config = dict(
    num_experts=8,
    lr=0.0016,
    shampoo_beta=0.95,
    steps=5200,
    final_lr_fraction=0,
)
Rows from block 4 of a small CTC image transcriber, named by matrix and row number. Rows with one number belong to one neuron. Each number is 50 + 15 x the weight over its row's rms, rounded and kept within 0 to 99. All counts start at 0.
Before each neuron's rows are labels from the 100 images, of 14848, where the neuron reaches its highest value: "place" is the part of the image that holds the peak. Only what is clearly more common there than usual is listed. The data: numbers of one to four digits printed on busy colour backdrops.
# fc1: MLP up (model.blocks.4.mlp.fc1.weight, 1920x320), inputs 107-213
# fc2: MLP down (model.blocks.4.mlp.fc2.weight, 320x1920, transposed), outputs 107-213

place: top centre
fc1.298:44 32 73 61 35 21 49 80 56 49 52 30 29 57 46 54 44 70 25 54 49 22 28 64 58 39 55 72 44 13 47 46 62 36 64 41 46 37 50 45 40 24 63 50 24 63 21 39 57 46 25 67 19 50 59 53 33 28 33 47 58 46 54 63 52 22 22 78 42 28 32 54 67 62 54 41 29 72 53 69 68 35 55 47 60 36 37 62 44 47 35 39 39 36 67 59 65 38 37 73 23 18 68 16 59 46 41
fc2.298:55 43 59 60 11 53 56 27 72 52 69 29 55 54 26 49 50 60 38 56 67 59 42 61 59 61 41 53 70 20 53 43 65 41 61 45 47 29 65 36 68 28 47 39 49 39 46 60 55 63 63 20 36 63 49 69 31 47 74 48 70 65 73 39 68 28 48 36 17 48 33 54 63 44 70 79 34 51 65 57 49 36 24 67 32 38 41 74 48 48 55 51 24 51 48 75 61 25 63 62 40 73 82 53 46 33 39

place: top left
fc1.553:71 43 38 50 55 42 61 46 52 53 38 49 63 48 38 35 38 48 58 37 59 46 31 55 57 55 13 43 41 44 59 34 63 53 52 61 85 56 49 47 67 56 74 30 54 42 57 75 44 28 47 45 42 41 29 59 44 73 36 40 48 24 49 44 61 50 32 35 58 55 67 66 53 28 75 42 67 67 39 41 53 41 49 42 46 64 58 46 67 39 26 18 25 63 52 72 39 22 73 65 65 35 60 67 32 51 43
fc2.553:29 88 65 60 73 32 60 35 66 47 36 39 56 75 59 84 53 54 26 74 47 46 70 38 33 58 46 60 41 33 50 58 60 42 39 30 60 80 65 48 53 62 47 24 58 44 60 80 27 42 52 22 41 47 49 47 17 42 61 46 64 38 45 34 42 48 59 17 41 45 47 46 62 56 76 58 84 39 84 48 54 63 36 37 31 18 52 54 52 61 67 50 45 51 33 47 39 22 63 66 64 50 56 33 37 37 73

place: top left; top centre
fc1.247:51 54 54 35 59 39 44 56 78 39 70 39 51 41 55 43 46 66 52 52 15 61 76 49 74 75 34 34 54 57 50 44 88 43 48 35 36 68 30 42 75 50 75 55 54 19 42 52 51 64 38 51 44 40 63 61 61 62 47 45 25 56 42 62 38 51 60 44 32 48 49 47 63 81 26 29 43 66 27 61 37 79 58 32 72 19 31 62 57 48 56 30 51 68 58 39 37 55 57 44 49 39 52 74 46 46 37
fc2.247:62 78 65 36 23 36 58 50 59 23 53 51 74 39 55 67 71 75 59 53 68 57 39 64 48 48 55 69 71 46 64 38 50 36 62 62 35 50 62 69 63 56 39 34 50 55 44 64 55 49 51 29 33 90 78 40 49 68 39 36 43 45 33 66 32 63 70 38 29 45 39 44 56 54 39 29 70 61 65 50 63 42 38 36 48 35 61 79 56 64 37 45 24 75 48 61 51 68 31 28 52 38 43 65 51 58 55

place: top left
fc1.705:36 62 78 69 65 39 37 11 42 45 56 48 62 44 73 66 54 76 20 61 74 61 42 60 45 48 61 35 56 50 46 72 10 65 68 68 61 62 51 57 49 52 48 55 55 57 41 38 59 48 43 53 48 30 44 29 55 72 48 45 66 57 68 70 22 62 40 55 59 64 89 50 65 45 42 62 55 47 46 34 73 65 38 46 57 66 78 21 49 54 31 55 64 70 46 61 42 39 58 19 53 36 26 43 58 62 28
fc2.705:50 31 44 37 66 53 38 51 43 66 55 74 50 56 47 45 44 19 55 59 35 41 35 67 37 15 54 62 37 78 76 49 50 50 32 47 17 36 27 45 12 31 52 44 63 44 48 51 36 32 26 57 13 33 61 29 60 83 18 23 51 58 45 44 57 58 29 62 51 74 64 41 36 68 68 48 65 12 73 58 51 55 70 61 43 61 72 50 40 42 44 39 42 42 50 35 62 62 38 66 54 21 31 49 54 49 20

place: top right
fc1.483:49 64 56 77 41 59 44 40 59 38 39 58 63 54 60 58 24 22 41 53 61 17 49 50 66 30 71 61 22 38 47 71 61 52 45 67 38 51 50 28 66 34 34 40 33 78 34 42 58 55 57 37 57 47 76 42 62 45 56 64 55 53 56 60 43 78 37 62 50 47 47 80 25 56 47 46 24 41 72 71 75 41 37 45 61 34 70 33 28 59 50 33 51 46 44 38 46 42 32 46 68 38 42 42 66 21 65
fc2.483:61 55 38 60 45 72 55 35 48 51 48 24 41 60 67 28 37 74 45 36 60 66 46 53 69 47 33 61 74 08 26 53 54 34 92 71 55 39 54 68 46 50 51 64 51 46 33 60 73 51 25 40 63 66 55 39 59 56 39 38 59 81 54 73 77 74 24 55 11 28 31 59 68 54 46 45 46 56 39 34 33 44 37 74 59 65 45 80 82 67 45 59 31 53 40 67 50 44 60 45 51 60 67 42 63 29 47

place: top left
fc1.268:55 44 35 46 36 75 55 73 57 66 50 48 37 57 48 37 86 43 52 50 52 58 55 39 43 80 58 49 74 53 22 30 29 17 25 50 55 43 22 15 40 72 65 50 63 49 62 33 50 46 62 53 59 59 40 83 37 38 45 42 70 58 31 21 48 51 62 43 40 49 35 22 54 53 66 53 56 60 44 66 23 44 68 32 52 56 42 43 52 43 39 86 49 63 36 46 90 49 47 55 45 42 75 57 76 62 52
fc2.268:56 39 52 39 38 51 51 52 58 38 45 48 36 32 27 76 26 48 51 41 15 44 80 46 85 38 06 12 49 48 40 37 41 52 00 58 28 69 56 61 54 43 60 72 49 39 51 74 56 44 46 50 62 52 59 01 80 44 42 28 52 33 42 30 53 54 54 34 34 37 64 43 51 50 61 38 55 22 40 52 41 71 44 25 57 37 43 53 46 53 39 57 56 43 27 37 48 38 57 39 30 51 43 41 32 47 39

place: top centre
fc1.312:35 44 57 53 50 49 45 14 68 60 45 45 53 40 84 51 39 48 27 75 66 42 32 54 53 70 59 53 07 56 49 53 57 58 47 68 33 61 46 55 39 88 57 53 67 47 80 81 47 46 56 44 66 21 42 58 55 26 44 47 73 61 55 39 34 57 54 43 54 35 65 49 69 54 40 42 84 59 37 59 55 60 35 25 50 51 61 30 42 59 33 23 73 42 39 58 52 33 51 42 62 50 53 24 37 48 38
fc2.312:45 37 51 56 62 62 61 58 57 58 74 46 34 80 56 41 22 32 42 42 36 55 65 50 57 44 35 49 39 67 72 46 40 40 67 03 40 66 36 15 64 28 48 31 56 38 61 40 41 48 54 49 46 66 62 53 60 45 46 20 59 31 45 69 59 76 16 38 58 60 63 38 53 37 49 24 74 24 54 34 68 63 56 50 76 28 80 71 56 52 60 46 76 49 32 31 69 50 14 54 65 35 54 57 44 31 38

place: top centre
fc1.741:75 64 39 38 49 46 46 09 35 66 58 74 52 70 28 43 39 57 57 50 52 41 60 55 40 31 50 62 42 59 38 28 34 54 53 52 45 71 63 43 59 77 13 65 44 54 42 37 61 39 54 71 45 43 25 30 17 39 54 36 97 52 66 43 49 24 51 36 41 57 74 52 52 47 57 56 59 51 45 74 68 30 36 55 42 61 74 40 37 43 71 32 47 48 63 62 65 47 38 37 86 47 24 82 47 45 28
fc2.741:38 42 39 57 56 70 51 61 41 97 23 60 60 50 64 59 28 30 58 56 53 45 54 55 46 33 43 20 55 36 17 54 56 32 39 61 40 69 47 39 30 22 64 62 54 34 47 58 46 42 47 31 23 46 48 69 45 60 78 41 85 83 48 40 75 59 21 53 51 47 68 59 51 44 51 74 35 47 47 51 55 43 62 75 58 44 55 39 35 43 50 29 34 46 42 41 52 45 41 64 70 36 56 49 38 43 23

place: top left
fc1.31:50 59 33 41 35 44 76 64 57 40 34 29 58 35 48 34 21 62 60 54 39 47 41 48 57 34 40 46 65 48 66 75 52 26 28 65 69 64 83 60 25 67 40 49 48 62 58 47 74 51 16 29 41 51 36 63 23 74 64 39 49 57 29 57 54 44 64 41 50 57 50 53 53 26 57 59 74 42 52 39 55 71 59 36 58 61 25 34 40 42 37 40 32 55 38 37 41 53 78 32 37 70 70 69 67 63 77
fc2.31:50 48 59 38 36 34 65 24 48 36 39 35 26 55 23 61 37 30 38 60 50 63 68 80 68 52 42 31 62 38 60 56 73 53 21 60 27 63 71 47 52 65 72 46 51 21 46 51 45 57 45 35 63 54 52 21 42 66 60 47 25 18 50 50 52 20 61 61 67 37 54 57 51 52 72 64 71 29 60 64 94 41 39 39 48 44 51 54 38 65 48 55 52 59 27 86 76 47 67 40 57 37 30 27 45 36 66

place: top left; centre
fc1.630:44 60 65 49 16 73 77 48 71 38 33 47 65 18 49 36 56 51 50 36 40 44 19 62 64 67 29 40 54 33 71 48 54 78 32 46 42 68 08 23 43 51 53 51 31 43 53 53 40 59 54 53 60 56 40 25 45 47 63 62 61 22 56 48 40 47 53 78 23 49 61 60 87 77 73 44 77 26 49 38 48 92 57 40 62 58 65 40 31 33 45 57 27 55 75 51 56 54 81 55 59 59 69 69 46 62 68
fc2.630:50 74 62 40 28 54 63 10 70 48 59 22 49 45 72 59 66 21 78 74 52 43 53 54 61 67 52 41 60 34 40 22 54 41 26 32 50 74 45 58 54 48 39 66 33 32 50 54 52 35 34 19 30 66 63 33 68 73 61 23 33 44 37 28 48 58 29 45 51 40 23 33 48 58 55 44 86 48 52 56 65 72 32 26 56 28 35 36 00 57 33 51 58 67 46 56 39 45 51 74 38 44 46 40 70 47 74

place: top centre
fc1.627:63 38 53 30 36 57 44 63 43 56 84 43 67 29 82 22 62 49 43 46 44 41 32 38 41 68 53 45 61 62 61 42 48 29 55 43 62 36 47 51 47 48 48 30 48 49 37 23 74 34 60 76 26 50 39 56 61 61 40 44 51 51 76 47 63 22 67 84 53 32 38 43 37 44 32 40 58 40 30 45 22 46 42 60 32 59 30 49 43 33 34 52 41 29 42 54 61 59 59 67 32 49 62 38 35 32 78
fc2.627:54 48 33 49 36 50 46 42 57 51 45 44 59 54 48 52 48 29 71 52 46 50 49 72 30 32 69 22 44 55 50 52 49 58 24 57 59 81 49 52 42 61 81 37 37 47 38 76 64 43 48 10 44 80 92 37 60 76 64 49 53 53 61 39 74 68 53 69 59 73 38 53 29 58 52 50 50 35 23 58 35 73 43 33 54 21 41 52 28 44 68 36 49 57 15 49 59 56 39 31 46 40 69 54 47 50 47

place: top centre
fc1.728:50 45 65 32 58 70 36 57 27 26 72 51 61 17 34 56 25 41 53 78 41 38 54 48 45 34 34 38 93 71 38 47 55 56 58 37 41 45 67 78 36 67 45 26 54 39 37 45 55 59 45 45 44 62 63 53 66 58 37 33 55 39 59 21 50 46 39 65 49 46 43 65 64 48 25 52 34 53 42 74 62 45 38 43 59 49 75 40 55 61 44 73 75 54 36 62 60 52 52 41 30 56 94 38 27 47 73
fc2.728:27 54 46 55 51 65 36 31 36 43 42 53 49 52 43 52 65 35 53 49 64 63 36 67 25 24 62 40 47 21 50 97 69 49 47 38 44 47 86 45 47 65 65 43 61 49 49 66 71 72 39 25 57 36 63 65 55 48 43 32 62 52 74 43 50 37 68 42 52 48 62 91 72 64 56 73 56 51 55 41 55 31 50 47 69 40 59 29 40 58 48 49 32 46 32 73 42 68 56 61 37 32 50 73 22 73 40

place: top left
fc1.165:66 66 39 36 33 30 51 67 66 78 67 24 52 31 51 39 55 34 41 75 26 62 14 35 54 73 37 47 61 65 67 52 52 26 65 48 51 76 58 46 46 55 54 37 55 32 48 73 64 51 49 49 28 30 67 63 65 40 66 51 58 60 57 62 41 48 61 34 56 83 43 46 35 43 51 30 61 35 34 45 40 70 43 32 58 49 52 32 42 40 46 40 51 44 38 62 72 52 47 22 03 56 56 66 19 19 53
fc2.165:37 44 76 45 29 32 67 47 59 43 57 52 40 54 51 42 46 35 64 61 41 61 44 69 50 32 65 70 53 49 59 43 53 57 23 40 18 75 51 50 50 53 54 50 45 03 36 53 33 50 35 08 53 70 50 33 41 51 46 43 44 31 45 30 58 56 54 82 46 79 38 59 47 62 55 56 84 38 60 51 65 48 35 54 57 28 46 65 38 63 51 68 49 54 45 73 72 56 61 20 38 27 53 36 69 48 34

place: top right
fc1.189:59 46 62 36 37 51 41 57 47 31 58 57 33 62 27 36 66 47 55 49 47 25 69 55 46 53 32 52 33 22 45 54 77 52 72 33 71 54 56 68 78 56 24 25 62 50 23 37 61 46 50 74 37 26 45 55 58 26 35 38 44 78 51 61 53 37 54 35 59 40 39 60 66 62 58 41 65 64 60 65 41 22 69 75 36 54 68 25 64 35 38 35 42 58 72 72 41 32 70 69 22 31 60 44 61 31 65
fc2.189:29 32 53 22 47 55 54 55 47 59 51 43 63 69 81 78 60 16 47 41 73 49 31 69 61 62 66 53 42 31 54 42 52 60 65 37 78 50 32 36 17 41 65 42 29 51 59 63 61 54 49 34 46 58 66 58 53 71 41 41 70 81 81 49 69 66 41 00 50 53 48 65 60 73 32 86 40 49 57 75 27 42 49 64 44 48 45 42 61 60 51 53 59 56 45 74 59 40 59 65 55 42 86 54 22 51 42